config.toml
encoder_arch = "mlp"
model = "contrastive image-text model"
dataset = "short English words printed on busy colour backdrops"
train_examples = 90422
image_size = 24
crop_scale_min = 1
horizontal_flip = false
color_jitter = 0.2
tokenizer = "word"
vocab_size = 241
loss = "sigmoid"
embed_dim = 384
encoder_layers = 10
encoder_norm = "layernorm"
encoder_norm_position = "pre"
encoder_activation = "geglu"
encoder_mlp_ratio = 4
encoder_dropout = 0.1
encoder_inner_norm = false
encoder_moe = "top_k"
encoder_drop_path = 0.15
encoder_num_experts = 32
encoder_moe_every = 2
encoder_expert_mlp_ratio = 0.25
encoder_experts_per_token = 1
encoder_shared_expert = true
encoder_width = 256
text_encoder_causal = false
text_encoder_width = 256
text_encoder_layers = 7
text_encoder_norm = "layernorm"
text_encoder_norm_position = "pre"
text_encoder_activation = "gelu"
text_encoder_mlp_ratio = 2
text_encoder_head_dim = 32
text_encoder_fused_qkv = false
text_encoder_bias = "all"
text_encoder_qk_norm = true
text_encoder_parallel_block = false
text_encoder_inner_norm = false
text_encoder_moe = "top_k"
text_encoder_drop_path = 0.15
text_encoder_num_experts = 16
text_encoder_moe_every = 2
text_encoder_expert_mlp_ratio = 0.5
text_encoder_experts_per_token = 2
text_encoder_shared_expert = true
text_encoder_positions = "sincos"
residual_init = "none"
optimizer = "normuon"
muon_scale = "match_rms_adamw"
learning_rate = 0.0035
momentum = 0.9
nesterov = true
orthogonalizer = "newton_schulz_5"
adamw_lr_other_params = 0.0025
l1_shrink = 0.01
ema_decay = 0.995
max_steps = 6700
batch_size = 256
epochs = 19.0
lr_schedule = "cosine"
final_lr_fraction = 0.1
warmup_steps = 330
weight_decay = 0.2
adamw_weight_decay_other_params = 0.05
Rows from block 3 of the image encoder of a small contrastive image-text model, named by matrix and row number. Rows with one number within an expert belong to one neuron, the router's apart. Each number is 50 + 12 x the weight over its row's rms, rounded and kept within 0 to 99. All counts start at 0. After the name is the row's rms in percent of the matrix's.
After each expert's rows are labels from the 100 images, of 14848, where the router gives the expert most weight on average: "top examples" is what is common among them. Only what is clearly more common there than usual is listed. The data: short English words printed on busy colour backdrops.
# router: router (encoder.blocks.3.mlp.router.weight, 32x256, trained with AdamW), inputs 86-171
# gate: expert gate (encoder.blocks.3.mlp.gate, 32x64x256), inputs 86-171
# up: expert up (encoder.blocks.3.mlp.up, 32x64x256), inputs 86-171
# down: expert down (encoder.blocks.3.mlp.down, 32x256x64, transposed), outputs 86-171

# expert 25
router.25 108:65 40 25 52 65 48 48 45 30 30 59 39 54 46 59 65 80 44 59 50 56 33 51 37 63 41 49 49 41 45 41 57 39 66 27 32 41 67 71 47 54 79 36 75 51 48 44 28 45 63 52 59 40 67 74 37 65 57 46 51 45 54 60 38 52 45 38 49 43 60 53 68 55 33 49 30 37 59 43 42 54 47 49 39 62 67
gate.0 097:56 50 21 43 43 68 48 39 52 50 51 52 59 48 51 48 48 48 48 51 53 42 64 50 51 50 50 66 47 54 51 55 52 78 53 58 55 43 48 45 48 48 50 49 48 47 47 41 41 52 59 48 35 70 99 54 48 37 53 52 51 62 52 48 51 50 52 45 51 64 51 18 51 26 61 42 43 56 75 46 51 51 35 54 55 59
up.0 098:66 51 48 47 42 57 50 45 53 50 51 47 52 35 56 53 53 50 50 54 56 47 60 50 51 51 49 60 52 50 43 58 50 76 53 57 70 50 60 44 55 46 52 43 48 50 55 29 41 49 56 48 33 81 90 52 48 41 51 47 52 62 48 52 67 50 50 41 54 67 55 20 50 29 57 36 50 62 63 48 47 54 48 49 66 54
down.0 100:26 40 58 50 42 50 65 45 65 52 48 46 65 64 66 47 18 50 63 49 57 52 49 56 55 43 65 49 50 58 58 32 53 40 53 47 56 48 50 61 60 41 34 50 56 43 60 52 41 32 51 47 42 26 37 60 50 50 58 43 43 38 48 41 10 42 50 50 46 53 51 43 68 62 56 86 36 31 43 59 84 42 51 72 41 39
gate.1 085:52 55 63 32 38 61 54 16 43 52 54 45 30 40 39 50 51 62 48 34 48 48 28 53 36 64 52 53 58 34 71 44 64 50 48 53 46 46 46 51 74 65 45 44 62 51 56 68 38 45 50 59 56 64 50 52 65 52 40 71 44 46 47 49 53 51 50 53 46 41 45 33 49 41 37 64 42 47 50 48 42 54 75 66 20 52
up.1 084:43 53 71 45 40 50 42 40 60 53 56 45 52 55 45 35 41 52 58 36 51 45 48 63 48 52 50 61 97 14 50 47 45 52 37 49 41 48 43 75 54 62 51 59 49 49 84 68 49 53 51 65 50 62 67 62 53 50 55 59 49 49 54 60 63 75 50 55 47 22 54 47 37 47 50 49 49 47 62 49 44 47 48 50 43 29
down.1 087:36 51 48 45 64 52 60 46 67 25 40 38 63 61 51 51 43 45 39 52 49 51 51 53 46 51 52 36 50 56 50 36 42 43 57 34 44 41 68 54 44 39 54 46 34 46 48 44 54 22 54 76 52 32 52 37 53 55 28 39 60 44 56 56 46 76 38 52 45 90 46 52 47 34 46 49 45 80 67 55 54 24 63 46 50 49
gate.2 096:49 58 26 68 71 37 57 71 51 55 54 57 34 55 48 50 60 66 50 46 48 37 51 51 47 49 48 45 39 45 55 60 50 50 41 50 37 64 55 50 35 55 39 44 39 42 58 42 48 59 82 51 51 43 52 61 49 63 57 59 43 45 51 34 37 35 34 61 28 51 44 49 56 38 45 47 69 37 58 61 51 54 50 78 50 35
up.2 090:41 39 16 35 44 61 50 60 32 43 44 46 43 55 42 64 48 34 60 61 71 56 74 42 45 50 48 61 30 49 61 52 44 71 61 37 65 49 40 40 77 43 57 46 46 57 64 48 51 45 50 23 46 68 57 37 48 42 51 57 49 73 50 66 05 51 51 33 45 69 51 53 44 57 13 52 15 18 57 50 49 55 40 49 46 55
down.2 125:37 81 24 62 44 49 61 51 73 69 75 46 14 45 38 80 51 64 63 48 56 09 50 58 57 55 60 51 45 21 49 43 51 50 54 42 51 58 51 48 48 42 29 53 50 51 28 50 31 51 43 43 48 40 54 48 31 49 70 56 54 44 45 32 50 66 57 50 64 49 49 48 77 47 48 51 50 50 25 42 47 47 62 50 63 51
top examples: black ink

# expert 19
router.19 102:68 50 45 52 53 69 57 55 72 51 55 50 39 41 42 53 57 55 44 58 55 49 50 57 45 62 54 62 46 62 62 53 23 53 66 51 58 41 42 36 43 47 66 61 69 56 47 20 31 57 56 37 52 41 36 33 47 41 53 46 74 67 54 28 20 67 30 66 44 64 38 47 48 32 48 46 46 54 52 56 65 46 42 58 37 57
gate.0 094:89 61 40 57 51 17 49 54 72 67 44 46 51 65 54 76 45 42 52 52 52 48 48 44 56 55 44 49 07 56 62 44 59 50 48 38 43 47 56 49 56 52 47 38 39 55 50 46 51 57 50 38 51 09 46 42 54 41 49 46 59 51 32 44 50 65 52 58 61 50 45 64 53 49 52 44 54 63 31 53 91 65 63 46 26 49
up.0 090:48 38 51 58 42 49 53 52 02 47 30 65 46 56 49 57 38 67 45 66 47 57 45 39 55 50 64 68 53 49 37 53 47 59 51 45 51 50 33 50 61 42 68 50 37 32 51 56 41 51 55 66 45 77 52 39 51 40 53 54 48 51 54 84 41 51 51 41 13 57 50 47 50 51 78 56 39 45 52 50 52 53 30 35 56 63
down.0 107:57 17 80 53 51 51 50 44 57 45 73 55 57 60 42 56 60 64 49 28 33 53 47 59 47 51 38 50 43 49 48 45 65 43 26 37 50 57 42 89 38 39 45 57 47 53 37 51 31 59 53 49 45 50 50 52 63 52 48 47 26 40 31 37 62 65 53 60 44 61 47 34 66 45 51 42 33 35 49 53 75 46 30 58 68 40
gate.1 094:68 66 43 47 57 88 34 42 31 22 82 55 49 57 45 46 63 45 60 63 49 48 30 21 51 53 52 32 47 46 52 52 50 54 40 69 58 59 74 50 29 47 49 50 79 53 69 54 44 49 53 52 66 51 55 71 49 72 31 46 43 58 51 57 42 50 50 55 34 61 58 36 50 49 49 74 44 58 63 16 48 53 39 32 71 39
up.1 103:50 51 51 50 44 39 48 59 60 50 38 41 00 38 69 68 44 62 55 54 51 48 82 41 60 50 49 41 47 61 53 40 50 46 56 39 62 50 50 67 64 47 66 68 57 51 29 52 49 44 69 51 50 58 52 34 53 48 70 53 48 56 41 99 41 46 52 33 34 55 52 60 45 67 52 68 43 67 39 52 45 36 61 53 34 68
down.1 083:59 41 47 41 24 47 58 51 48 81 48 53 59 41 46 55 56 47 52 51 63 46 50 52 59 52 60 52 28 62 57 49 52 37 60 54 51 74 50 41 79 49 44 30 49 37 45 47 71 70 54 55 47 52 36 05 51 47 62 47 48 53 50 41 62 38 53 74 68 42 66 47 29 63 48 46 54 41 35 63 57 24 46 72 49 51
gate.2 104:31 50 69 41 47 55 49 49 43 23 49 46 52 62 55 27 66 56 56 51 50 46 56 46 53 51 50 65 47 43 50 46 46 48 45 64 67 46 37 38 19 50 47 46 56 34 45 40 50 59 56 18 60 36 51 56 45 47 50 57 56 54 53 54 43 67 46 61 62 54 28 54 45 44 69 51 60 53 44 38 68 64 49 37 45 51
up.2 104:45 62 42 54 55 40 50 47 71 81 39 63 44 41 51 71 38 50 53 49 43 61 23 54 39 56 51 40 47 40 42 62 57 42 50 43 25 51 59 65 66 52 53 66 51 59 58 53 58 48 50 84 37 47 52 41 55 51 56 41 51 51 45 53 49 50 49 27 37 65 62 37 54 59 40 49 50 64 65 56 37 41 53 62 58 50
down.2 114:19 55 42 59 56 34 32 57 41 48 38 49 56 53 54 66 54 45 53 45 56 51 53 60 51 53 47 16 58 44 72 41 47 62 43 63 49 57 51 30 36 25 43 52 53 61 76 64 41 54 49 57 50 88 53 63 46 63 37 21 49 47 55 53 47 54 60 51 69 40 46 79 69 50 38 45 46 59 51 60 56 64 69 48 44 55
top examples: white ink

# expert 15
router.15 103:58 72 38 73 61 49 42 63 56 52 53 49 50 62 34 64 49 39 70 48 54 44 35 33 60 49 44 56 53 53 41 78 59 32 65 25 47 59 44 50 57 55 47 42 49 65 56 32 59 31 49 55 49 35 44 40 44 38 47 41 58 52 56 33 52 52 67 49 60 39 36 55 50 49 59 48 66 37 33 43 45 64 41 38 60 67
gate.0 106:52 62 34 58 53 31 47 58 75 70 47 69 50 52 48 63 47 52 58 48 39 44 31 52 44 67 50 61 46 25 54 36 49 49 50 42 59 51 53 50 60 51 40 88 50 53 50 46 47 45 66 62 52 35 45 51 54 51 53 29 51 53 51 63 48 56 46 17 41 60 52 69 55 51 57 52 32 57 51 44 67 48 68 32 68 44
up.0 106:29 45 50 48 48 54 49 52 39 33 63 50 42 57 53 53 71 36 51 60 53 52 48 49 50 47 50 40 68 48 46 59 49 47 50 16 20 50 56 50 48 59 51 26 50 39 45 54 55 51 46 50 50 72 58 41 21 33 53 53 50 34 48 44 73 49 53 86 59 33 52 55 49 27 45 65 60 32 43 74 51 49 50 70 53 55
down.0 106:49 87 54 52 83 61 62 44 64 12 74 39 13 49 42 49 30 66 36 50 54 41 45 40 43 38 51 40 56 51 26 51 72 51 45 38 35 41 56 58 48 45 53 43 39 56 51 48 30 47 61 49 35 52 78 52 56 48 43 55 50 50 58 53 49 50 51 70 50 41 52 35 62 69 48 39 33 47 51 52 47 28 53 50 70 47
gate.1 101:49 74 63 42 53 19 67 34 62 60 50 48 40 46 51 63 62 55 45 58 48 50 42 58 43 44 50 50 00 46 46 55 49 43 44 52 52 59 48 45 40 36 49 83 61 46 50 52 50 31 51 39 51 47 37 57 45 62 55 73 52 45 60 50 50 55 52 34 58 28 51 76 51 50 60 34 49 22 36 53 50 59 41 52 71 40
up.1 098:48 56 55 52 62 50 64 32 56 52 54 57 53 51 50 48 68 53 43 50 49 43 36 56 39 41 56 46 27 39 50 55 45 36 40 49 50 61 52 65 49 50 50 67 75 31 52 54 52 54 53 42 52 46 36 51 41 59 50 75 51 42 55 49 85 53 52 18 39 30 53 80 53 50 71 50 53 36 30 69 52 48 34 50 68 39
down.1 097:45 64 50 42 44 69 53 45 30 49 50 37 51 58 46 66 38 54 31 43 37 57 53 49 43 53 72 45 59 67 82 52 50 62 67 29 67 42 54 47 34 24 42 48 43 35 69 63 37 55 39 49 30 57 48 58 56 37 58 48 41 34 51 76 40 65 51 57 50 51 33 61 60 51 53 64 62 44 48 52 76 59 63 52 38 48
gate.2 089:57 61 47 45 54 53 70 43 55 44 70 54 43 52 51 60 56 26 38 71 51 49 67 44 48 50 53 46 86 50 36 45 54 83 33 46 47 43 37 34 73 55 39 40 51 50 31 63 54 51 43 43 49 29 65 43 50 44 36 54 44 43 52 71 29 74 52 49 51 61 50 58 31 66 22 49 50 56 43 45 38 44 71 65 48 70
up.2 105:50 64 66 54 57 54 52 53 48 54 50 43 70 47 53 48 61 51 53 41 53 44 28 49 52 43 51 50 75 50 55 58 44 24 48 60 55 47 62 45 17 49 52 58 51 42 61 49 53 49 66 52 51 40 13 48 53 56 50 43 51 53 52 46 49 55 60 53 61 32 59 46 56 55 63 38 78 58 70 70 72 53 67 32 48 40
down.2 083:63 48 72 29 51 43 46 61 68 59 64 42 55 55 52 45 73 56 34 46 29 67 46 47 54 34 59 61 28 68 50 62 38 53 46 49 42 36 29 50 21 43 56 35 58 55 54 52 44 50 69 69 78 42 43 47 40 56 64 50 47 50 51 00 51 48 43 66 47 49 52 50 24 33 72 45 39 52 39 47 63 54 64 49 50 39
top examples: the letter h; white ink; the letter u

# expert 6
router.6 102:53 43 56 48 38 52 35 33 54 56 52 79 60 56 55 64 40 62 67 37 56 69 29 47 38 65 41 57 50 44 57 59 54 32 47 46 52 46 44 56 30 56 50 55 37 43 46 57 61 57 34 73 53 45 34 57 69 59 57 57 55 38 43 63 53 65 45 64 73 44 32 50 45 42 70 42 43 52 40 57 49 65 36 43 43 33
gate.0 109:22 36 33 41 54 78 64 50 65 45 58 55 51 52 58 49 65 61 36 45 45 52 59 52 17 49 54 42 50 53 47 65 52 74 37 38 49 45 67 48 30 52 51 59 40 29 45 38 51 52 47 79 31 24 30 51 51 58 49 56 50 51 53 23 34 50 50 50 49 58 48 50 52 62 59 49 35 36 65 34 62 14 42 43 71 24
up.0 118:86 60 67 64 44 23 37 51 36 62 42 48 50 46 42 56 29 45 64 59 52 51 46 49 77 50 48 59 67 49 51 37 52 25 60 63 58 55 38 57 59 48 47 46 56 74 58 59 51 49 55 22 65 81 63 49 49 41 52 46 53 51 47 77 72 55 50 48 50 42 53 44 46 47 42 50 63 77 44 59 29 85 66 59 32 70
down.0 100:50 49 54 62 42 60 47 44 49 47 57 43 38 38 54 29 60 83 66 52 41 51 38 46 31 40 38 87 43 50 45 46 68 62 57 50 52 51 64 59 62 47 42 54 54 48 58 54 43 73 67 34 61 58 49 71 65 47 50 57 50 39 31 61 19 72 52 58 58 64 43 47 55 61 57 43 49 23 55 60 53 51 30 50 31 48
gate.1 101:64 50 51 42 62 43 44 47 45 45 47 55 42 48 42 67 52 65 67 50 52 56 46 51 36 47 53 61 31 47 44 58 53 33 25 52 49 49 71 58 56 59 61 56 31 87 50 48 48 37 17 64 55 55 75 44 67 48 49 50 39 52 54 53 75 51 39 47 52 36 48 55 47 50 49 48 42 56 49 14 74 50 58 60 57 42
up.1 095:64 49 80 52 49 46 44 50 49 78 51 67 18 61 44 58 47 55 50 50 52 47 58 42 51 50 51 61 18 43 48 65 66 32 49 77 19 57 56 75 46 57 66 66 36 90 45 50 49 50 44 60 68 71 64 53 73 50 52 49 41 56 53 28 51 40 47 65 49 49 51 32 51 52 59 43 59 72 51 44 34 57 36 53 50 49
down.1 097:64 40 45 55 52 38 44 43 43 35 74 49 54 33 50 49 60 51 50 53 48 40 51 53 58 57 50 64 49 46 40 51 36 63 72 51 71 68 61 36 63 47 43 44 51 29 36 40 51 48 39 39 48 69 40 51 48 51 49 45 37 32 18 50 61 70 53 27 50 46 39 72 71 43 51 72 45 24 31 52 53 63 44 53 55 47
gate.2 098:42 54 39 57 59 57 50 47 63 39 62 50 37 47 48 70 54 63 50 47 70 50 23 50 38 41 58 52 51 56 60 87 55 46 33 55 51 50 50 36 18 39 53 63 47 51 31 49 50 50 49 67 41 98 99 46 64 65 49 51 49 49 50 36 50 53 43 52 51 43 45 36 68 51 42 50 66 47 47 51 34 53 30 82 48 51
up.2 099:61 49 31 49 49 56 48 43 79 50 56 61 55 52 47 64 41 56 52 50 62 52 23 54 47 37 59 50 69 59 54 68 54 54 37 69 34 37 51 43 22 52 49 56 50 52 41 50 50 52 50 58 40 87 99 43 77 61 49 29 45 50 49 22 51 58 29 48 53 47 51 38 51 59 44 52 51 45 47 61 49 52 24 81 51 57
down.2 106:40 52 55 74 47 53 55 45 37 46 45 42 67 33 42 55 52 71 34 41 50 50 53 25 46 34 45 50 59 49 53 51 45 54 49 58 65 53 52 37 51 49 58 45 59 53 35 41 41 53 36 53 32 47 45 47 67 43 44 63 52 27 52 51 61 36 50 48 58 48 48 41 64 59 48 46 28 55 50 56 45 42 50 99 46 49
top examples: yellow ink

# expert 5
router.5 118:48 58 38 66 73 41 51 52 53 70 43 55 42 42 39 40 44 42 43 67 60 31 57 42 64 51 63 40 22 21 42 51 39 59 65 55 18 50 38 22 73 46 68 64 51 55 49 39 40 57 61 39 34 66 47 59 53 58 49 55 41 78 54 39 56 35 59 20 47 59 58 53 43 53 53 54 70 56 49 48 39 64 49 70 40 64
gate.0 104:71 32 43 54 58 50 49 65 64 58 47 50 62 50 50 49 48 47 55 51 56 53 60 35 57 46 36 48 69 42 47 76 45 70 50 57 50 50 31 33 39 71 43 49 49 53 50 42 46 56 52 47 50 67 42 52 56 65 50 49 44 50 47 23 53 51 48 43 74 33 51 56 51 64 85 49 51 74 34 41 29 53 42 46 43 51
up.0 107:66 30 44 49 51 52 48 65 57 71 47 49 60 57 49 53 48 49 54 53 56 54 55 36 61 47 42 44 74 45 47 69 46 71 51 69 33 50 26 21 58 68 48 59 48 56 41 41 48 52 50 47 49 74 45 53 55 57 48 50 42 50 48 17 51 50 50 43 72 38 51 50 50 62 79 51 52 74 38 39 31 51 46 58 41 58
down.0 099:40 70 36 54 52 57 50 62 65 46 78 49 44 58 58 66 49 48 61 40 47 49 44 52 57 47 33 13 44 53 48 45 63 67 32 51 32 25 59 45 40 58 49 38 39 50 66 37 48 49 51 62 49 46 62 55 57 66 50 15 52 50 37 52 41 42 50 77 71 38 54 71 49 51 33 67 32 83 50 67 56 60 54 45 58 63
gate.1 101:77 60 64 53 77 48 50 46 26 57 51 43 69 47 62 55 53 53 44 46 38 40 69 64 46 44 50 41 27 49 41 47 47 23 52 44 80 63 52 48 59 52 48 52 51 50 59 43 51 52 50 50 51 51 45 50 52 37 38 56 50 48 48 39 37 20 50 37 29 37 68 48 46 28 60 46 40 60 25 45 45 60 51 55 49 54
up.1 100:51 66 57 51 68 44 52 56 34 60 49 43 60 53 57 77 60 56 45 46 41 36 71 64 43 39 48 50 38 49 40 50 51 34 55 30 63 56 57 49 51 47 50 57 50 50 58 31 50 52 51 44 52 54 37 50 50 44 41 66 54 45 45 45 43 24 51 37 41 48 65 70 42 24 54 48 48 69 32 25 49 53 59 51 47 53
down.1 111:47 68 76 47 51 58 69 73 57 48 67 59 47 58 35 50 45 46 36 45 65 42 46 66 43 57 54 41 61 50 29 45 59 10 28 53 48 63 49 62 59 65 62 54 53 53 51 58 32 57 72 35 62 48 51 41 29 51 51 43 64 59 30 51 52 41 49 54 39 52 60 54 22 49 57 28 63 56 47 51 70 50 43 51 67 52
gate.2 092:53 49 93 55 36 38 47 45 51 61 37 57 39 57 50 39 49 55 51 50 54 43 25 47 62 50 49 44 70 51 69 51 60 39 50 63 45 54 45 50 41 50 53 50 37 62 45 55 41 52 51 60 53 75 58 51 37 54 64 50 48 68 44 80 27 48 51 51 61 64 50 17 50 69 27 48 57 49 59 48 41 53 53 60 53 38
up.2 106:35 40 51 31 53 50 47 46 41 57 49 46 51 54 43 61 33 53 51 51 37 66 52 50 77 50 55 67 71 64 51 46 45 63 58 54 39 58 48 48 66 50 49 50 60 50 54 50 53 46 64 50 52 51 32 42 65 25 48 33 49 46 48 49 47 37 58 50 50 37 51 64 52 58 76 49 36 52 59 49 60 51 47 55 41 53
down.2 098:49 52 69 50 54 57 68 39 30 48 53 47 41 33 52 50 41 51 70 54 52 20 49 49 41 49 48 35 49 41 62 49 48 42 65 45 49 65 28 49 53 44 79 53 46 54 36 54 61 52 66 51 37 53 55 52 58 56 32 95 45 74 52 52 60 21 78 61 50 50 52 58 56 61 65 19 48 75 46 42 44 50 48 47 44 36
top examples: monospaced

# expert 31
router.31 094:54 40 63 63 25 61 47 58 51 41 74 29 59 45 37 61 32 52 64 64 42 49 49 34 47 76 52 48 64 75 55 67 47 58 59 43 54 67 58 56 62 46 62 47 48 47 67 51 41 44 37 43 67 42 45 44 27 63 49 50 32 52 30 44 51 77 71 49 63 55 32 46 59 55 39 37 44 41 65 54 55 60 57 48 69 23
gate.0 091:57 23 20 52 44 60 58 50 41 42 41 44 60 25 51 50 59 50 41 45 59 47 47 48 25 59 53 57 58 56 35 59 53 64 74 45 61 45 49 48 71 33 53 50 48 37 57 30 47 52 38 55 59 64 49 50 47 42 56 50 38 60 45 58 68 54 36 38 49 49 47 46 38 51 74 42 54 45 53 40 56 50 59 58 48 32
up.0 093:56 45 51 57 50 60 44 50 54 75 50 48 53 44 48 63 55 36 36 55 51 54 71 52 50 41 56 55 53 65 59 63 51 60 58 47 47 61 31 36 60 43 63 51 60 41 43 46 48 44 38 53 56 66 53 52 59 56 51 38 44 78 56 45 99 60 52 56 48 37 47 52 36 38 39 70 63 13 50 25 46 53 26 55 45 40
down.0 092:54 57 61 49 45 44 47 49 25 60 73 34 64 51 55 54 47 78 54 51 53 27 40 68 32 44 54 43 57 63 58 31 39 48 41 47 70 57 47 52 54 39 49 41 40 65 57 45 49 46 55 38 49 31 70 48 31 46 80 38 67 35 54 49 46 22 72 78 59 17 54 58 53 24 60 51 48 35 36 52 52 46 60 73 39 53
gate.1 098:48 50 67 65 49 53 43 53 46 53 56 38 51 49 57 46 49 48 51 37 42 36 44 65 49 51 53 50 10 76 56 41 44 49 53 58 44 42 45 52 20 47 47 49 49 47 61 39 42 55 60 38 53 53 32 52 29 50 57 55 43 58 57 57 59 47 56 54 30 26 48 32 47 55 38 50 51 59 65 51 44 55 41 23 67 67
up.1 094:39 53 42 49 50 61 63 62 36 50 57 42 59 35 58 49 52 59 41 45 44 48 55 36 54 47 50 40 12 60 52 27 51 40 41 57 50 52 45 51 57 55 33 55 54 40 49 58 51 56 60 45 57 50 84 67 48 52 48 51 44 46 45 57 49 47 50 82 53 43 68 68 50 50 46 38 47 59 41 25 56 72 65 73 46 43
down.1 097:43 38 38 68 59 52 52 38 48 51 52 64 44 58 42 48 41 34 55 46 51 58 29 18 38 52 45 41 55 45 44 58 50 47 36 54 56 07 49 31 48 69 44 42 58 59 48 55 52 51 52 57 43 34 32 33 42 44 54 46 51 39 62 50 50 56 40 47 46 75 36 73 38 54 50 58 47 45 51 52 44 77 34 34 50 62
gate.2 105:18 44 57 47 53 45 61 48 40 50 53 61 52 38 51 55 43 64 51 45 15 50 53 40 48 66 50 28 25 48 17 56 54 50 55 66 34 47 67 50 55 47 50 66 46 42 56 53 49 55 47 50 53 72 45 56 57 34 50 71 51 44 40 41 35 31 52 62 54 51 50 50 50 51 81 56 46 47 46 56 58 44 48 68 55 54
up.2 104:20 37 50 45 56 32 58 41 31 40 55 54 49 50 58 49 67 56 62 55 51 30 58 48 82 50 52 49 42 47 49 50 43 52 47 87 46 53 46 49 60 51 27 44 49 43 57 50 54 54 54 33 42 39 51 53 54 55 62 59 47 48 52 22 62 57 49 73 51 56 41 54 53 31 63 53 50 43 51 49 50 41 37 81 61 57
down.2 109:65 51 75 35 56 50 50 53 57 56 52 50 37 68 55 52 55 48 39 53 46 70 44 21 43 49 15 60 60 56 63 48 47 55 47 66 49 57 34 48 57 51 51 54 48 63 52 48 46 21 59 53 62 39 43 27 61 32 67 55 50 70 59 38 72 52 55 46 61 41 33 61 57 52 61 60 72 22 14 51 47 42 41 35 30 45
top examples: the letter p

# expert 12
router.12 086:69 44 40 40 44 44 42 53 46 42 49 67 69 38 49 37 50 41 67 33 32 27 38 56 45 42 58 64 61 64 53 48 57 25 50 81 67 39 45 69 36 56 32 51 41 63 63 61 50 41 45 47 65 40 62 45 51 62 63 49 43 34 29 59 48 62 65 52 50 29 50 43 44 70 44 48 51 48 55 52 63 74 70 33 49 35
gate.0 101:50 51 57 52 52 33 56 43 50 21 48 47 46 50 50 48 57 31 52 49 46 46 55 43 40 51 50 51 52 65 40 34 46 51 49 46 67 42 34 62 77 41 40 45 46 41 49 42 46 52 43 62 38 81 52 57 57 45 49 46 40 50 50 92 66 47 48 26 53 63 54 54 61 68 37 45 22 57 36 73 61 43 53 47 56 58
up.0 093:27 54 58 53 29 52 44 42 52 62 51 44 67 57 45 55 44 42 50 49 52 51 95 50 43 36 48 46 47 68 59 34 46 45 47 53 23 43 73 41 81 43 56 52 58 63 67 55 51 48 41 53 53 62 49 52 44 46 46 39 49 42 57 60 81 50 45 27 50 24 46 55 46 35 38 50 43 72 71 42 48 48 72 49 58 46
down.0 099:54 30 57 52 64 52 19 54 84 64 46 62 54 50 42 58 69 39 42 43 43 80 52 47 56 63 57 62 33 32 50 28 48 61 34 40 38 42 47 55 32 45 96 53 46 56 45 37 54 62 26 53 58 50 68 48 60 47 51 49 42 66 50 52 52 40 62 45 50 44 60 50 29 70 62 49 42 63 87 60 44 42 63 59 79 49
gate.1 100:58 43 60 50 35 32 46 52 58 46 54 58 49 76 50 65 53 48 54 37 46 57 35 55 45 53 51 51 68 60 44 42 63 41 59 56 43 57 54 53 45 47 59 50 50 48 42 51 50 43 64 57 48 51 30 60 45 39 53 51 52 62 49 84 52 51 49 44 43 74 50 55 49 71 57 33 43 67 33 52 58 56 45 42 51 51
up.1 109:64 39 69 54 42 40 51 25 54 59 50 43 38 75 47 47 45 62 48 41 35 41 32 56 60 61 50 55 13 38 36 59 49 28 36 64 54 50 54 56 50 49 49 52 51 56 54 55 51 44 66 33 75 65 40 66 45 73 57 45 44 52 53 51 51 57 58 49 56 56 49 48 50 69 62 30 54 40 35 53 50 55 35 44 53 64
down.1 101:47 48 43 52 47 51 53 46 31 36 43 43 46 35 41 55 50 50 58 42 51 51 49 49 76 62 33 47 51 51 50 63 58 53 81 60 42 39 48 37 53 57 51 51 42 63 47 52 58 34 49 42 48 47 71 52 68 66 34 59 27 49 44 48 45 52 51 75 56 55 21 56 50 30 43 39 42 45 43 58 51 51 56 43 55 50
gate.2 108:47 47 56 53 41 26 57 42 44 50 47 55 48 57 52 57 62 66 54 18 46 54 83 48 78 45 50 54 23 37 27 55 53 53 46 45 59 44 32 62 49 49 45 42 52 47 47 45 50 49 57 32 75 40 50 55 43 51 55 47 51 50 49 24 38 54 46 65 54 45 52 65 59 13 51 41 37 53 51 46 63 55 46 32 34 54
up.2 106:79 45 32 51 45 44 53 57 50 42 48 46 54 32 49 46 27 50 56 58 45 46 18 49 33 55 51 39 45 63 77 33 57 47 58 51 55 56 63 53 78 51 51 59 49 53 52 63 47 40 44 62 46 45 47 44 48 46 46 41 47 46 47 65 60 67 54 52 50 49 46 30 55 63 43 58 57 41 43 50 45 64 55 43 54 50
down.2 111:49 63 51 43 51 29 71 53 48 60 50 72 33 33 47 53 64 52 52 51 50 74 42 68 42 50 40 54 63 23 41 49 46 50 41 60 35 54 39 61 55 53 44 54 43 63 42 54 50 51 76 48 47 59 38 60 48 48 56 45 69 86 48 51 33 48 25 69 58 54 34 62 64 50 58 47 49 36 56 46 42 56 44 33 25 46
top examples: grey ink